{
  "image_size": 48,
  "rotation_deg": 5,
  "arch": "mobilenet_v2",
  "hidden_act": "relu6",
  "init": "torch_default",
  "muon_scale": "original",
  "nesterov": false,
  "max_steps": 7600,
  "epochs": 28.7,
  "warmup_steps": 1520,
  "weight_decay": 0.0
}
Rows from block 5, named by matrix and row number. Each number is 500 + 25 x the weight over its row's rms, rounded and kept within 0 to 999. All counts start at 0. Numbers have three digits each.
# convs2: project pointwise conv (model.blocks.5.convs.2.weight, 48x288x1x1), inputs 96-143
convs2.0:505482476497463479496434525526478482482477492493507504469526478507496505515506496551514563496480501491537533487492509514485470493506526510500532
convs2.1:530482493489515515473531515518490474487478519519497515487504525515532510566505524486483485495471526516485446512507506520470528523480515436515500
convs2.2:467493552497514487524453527524540514498494481480521494471488485523487521503515486454503491497522561499521534511478468476496487484528485508507498
convs2.3:532505490486488471511486495488501496486509479502493519488521552502516459488511479483476508489507443521514491523502506519513523505480493474511488
convs2.4:583465497468537549544513505522469502501538514513540520504482513485498468508507523520495524514462492483504487498481513508427537521478503509596496
convs2.5:519496499496524460528528494502435496507525452526498486510503464501469491537505500469533532497508542507506455501510526472503514505480522521486508
convs2.6:536484530475516536559528462482536506507514498487469518545515515552495495502495495519485515495501563522498469509511512471457502496483529538523482
convs2.7:496495511454447504537485479474536481481499472511501457503518510497521532493467533475459528489504476515516471514473474473518534473458513517453518
convs2.8:542477500473441523508565521462487513499481470500482538502512428506497477521491507498507502487514474514502512518504471489472539499494518499516482
convs2.9:436482498536491490475437497534515506508457541496519472466521496445474500509489461542467493527513488533507484525471522497481528500512485456503535
convs2.10:500496498517538506495522478492478458512510487483507500512515505505479515469477502464506501482494529467519535462505494491479464479524450456554504
convs2.11:525475480474487491508488484458491577488509479512530522524496472500515484469542455541467516499520519588513522525514519494532515494466501466544524
convs2.12:527554504457506522487531543478471499513500488507529470508492541519540461532531502495486484500496505499508515524504511498554542488501498477499438
convs2.13:493453516534515562476513527466432529498503536509530464508518518471492532484516482517495506513490511493473511483495490548518516494463528496493492
convs2.14:438474540560491492486519458483493529461466523504509510519509511466533519472546511482515482493512491502503536524497549477451509512531479460465510
convs2.15:525534464510553462502537535511550536512483515509499513514490452498487533527470520524501514491510550553483467499481499511522505490504470484502490
convs2.16:463506499485513485491439500528556490496499547499479505481481507531495527491460549491507478507499501509482525479484541480512442477516485490493522
convs2.17:464493507453456489493461466490494511493487490491519516468550527507440486501457455507462499488480478474515532463535507459509481504509493477464504
convs2.18:469449482468481463515476436538523539508463562502452480508499480484510528437516508503515525505496474442507522534507545495508520528452452499501540
convs2.19:438491483488512501513470479492523472494493537503523524515504519472512453480476523468478506507547512484477481513502480476518508507507558502519497
convs2.20:486485496408455503512484541465540496476537549496491500479496471503501499480467462523508517513484501421532508506522480485483471516494493509525465
convs2.21:527512473476521508495537499523567502479512554499522480514465472477491445465458503506500505497494536428495442540519533507553484487489529473516491
convs2.22:593511503481458523442536518493494488494510535514503481559493499490520503537497524499499486506467481573479480487505487451473513505460522527497480
convs2.23:540505488482510471558510486491476501475502518489469518499474471498491508540517480482483494506502487459505468500522491485520518499512518538515514
convs2.24:525440489539524532466540516526517504508506527548503471506512520512502500513537491535515523492504528560510484487499516532517510512478510504504529
convs2.25:467495541526501542529507470490550551478516470474493508507480521529526495593526503497456494501504479491490470492520503494447512493526476572487514
convs2.26:514492531543482528516462518511535510501509500502516489498479524486496564496527505517537505507514495465518495506509506527491467470517493485476464
convs2.27:471468495504466552480487535502486472509502480508540481499483525509514519448498543456555487485500528525504449490488513545550493491496522497504452
convs2.28:467506524515532462463466490512529453504543497534535521485519511460478481479529544490530460494497532537514480467514519467534495489493502449495467
convs2.29:481519511481512536513493545509486487512493481536513476470494451522472501455516509517509515481471510476519503514522476482437465488488517510505510
convs2.30:469503461460474467457534484504500510513506531500529512515471543491475480473467488456444489506497504498513519488534491513525506510492449486499526
convs2.31:473477523545533482489462573499554469484512520532535511491499498483500493540472480476469491496468527448494511545462474556479462500481433509473482
convs2.32:490514527529498507522483508487535526478521489506510500517464452471502521436500488530487490503498461494486508548498545531557485514513510494484511
convs2.33:540529505453531501488469532492471519487467518504484523494463509510492534507553497523533504523491492504503499533488515500508504495495494491503540
convs2.34:499469490510503510441465501504519493516508502489547469529485496470503480493484498493458494502510449494514476490492539510537523499507489497497480
convs2.35:471533486525499483499538434506524530481510536481478494522484487484483483494524529470466527500465510505486529508501500505510520521525478484503510
convs2.36:482500454518537536526511532499498473496489501467494489474524528474490508473473542443513524523519521462499510515494518505475504502513496478485520
convs2.37:504518499542480467469503487497445519519509497517534537494519496502526496507546489548509507508502496504523533517499503530461530476495510439523480
convs2.38:515523458508507509505573531476454506507495465499481506476477500479520485523472484480512522493495460474519444468508516487495519509488465493543445
convs2.39:567517508456497518531574486497472544513508485492492495507540500466478500530474461484503506486513491466482494518507472492512514506515520500450497
convs2.40:529550537488524454525535481497491490479514504556503523487512558519473523498514466499521504486489515467497454520539460488494488506508461557487499
convs2.41:481515540464473504534562489522556518479530501505514496516459491534525546499485495476499505494509496474497475486511532506489470505507495527499488
convs2.42:502530531485475512481472505520552487508495533497464518491536513507508496531518551513490534504497498504482501567482487466537481487477498537445511
convs2.43:491539498508487466535430510482523470505471486481526504499471546471555505484495564482586489525473504528496500504492480490525526506498506487490473
convs2.44:447485506502483545508502520480534476492538458499417499531476453501512543509537570512484479492486507466497489509533494488509491494528548510505516
convs2.45:473452503520517491526488440503452476499487525497470491529491479507538540477504516481534489493499511522524497541493512476453502502512527546482529
convs2.46:511479521507502485528500452489482460473487509517503551460515491539422497513469514507477509511500479532482463504504492490533491503468485549512458
convs2.47:543483497469476543494542479517440502477506499478536514510480532503487501572533469508509485486486514572481462504511495482502500465515465455452530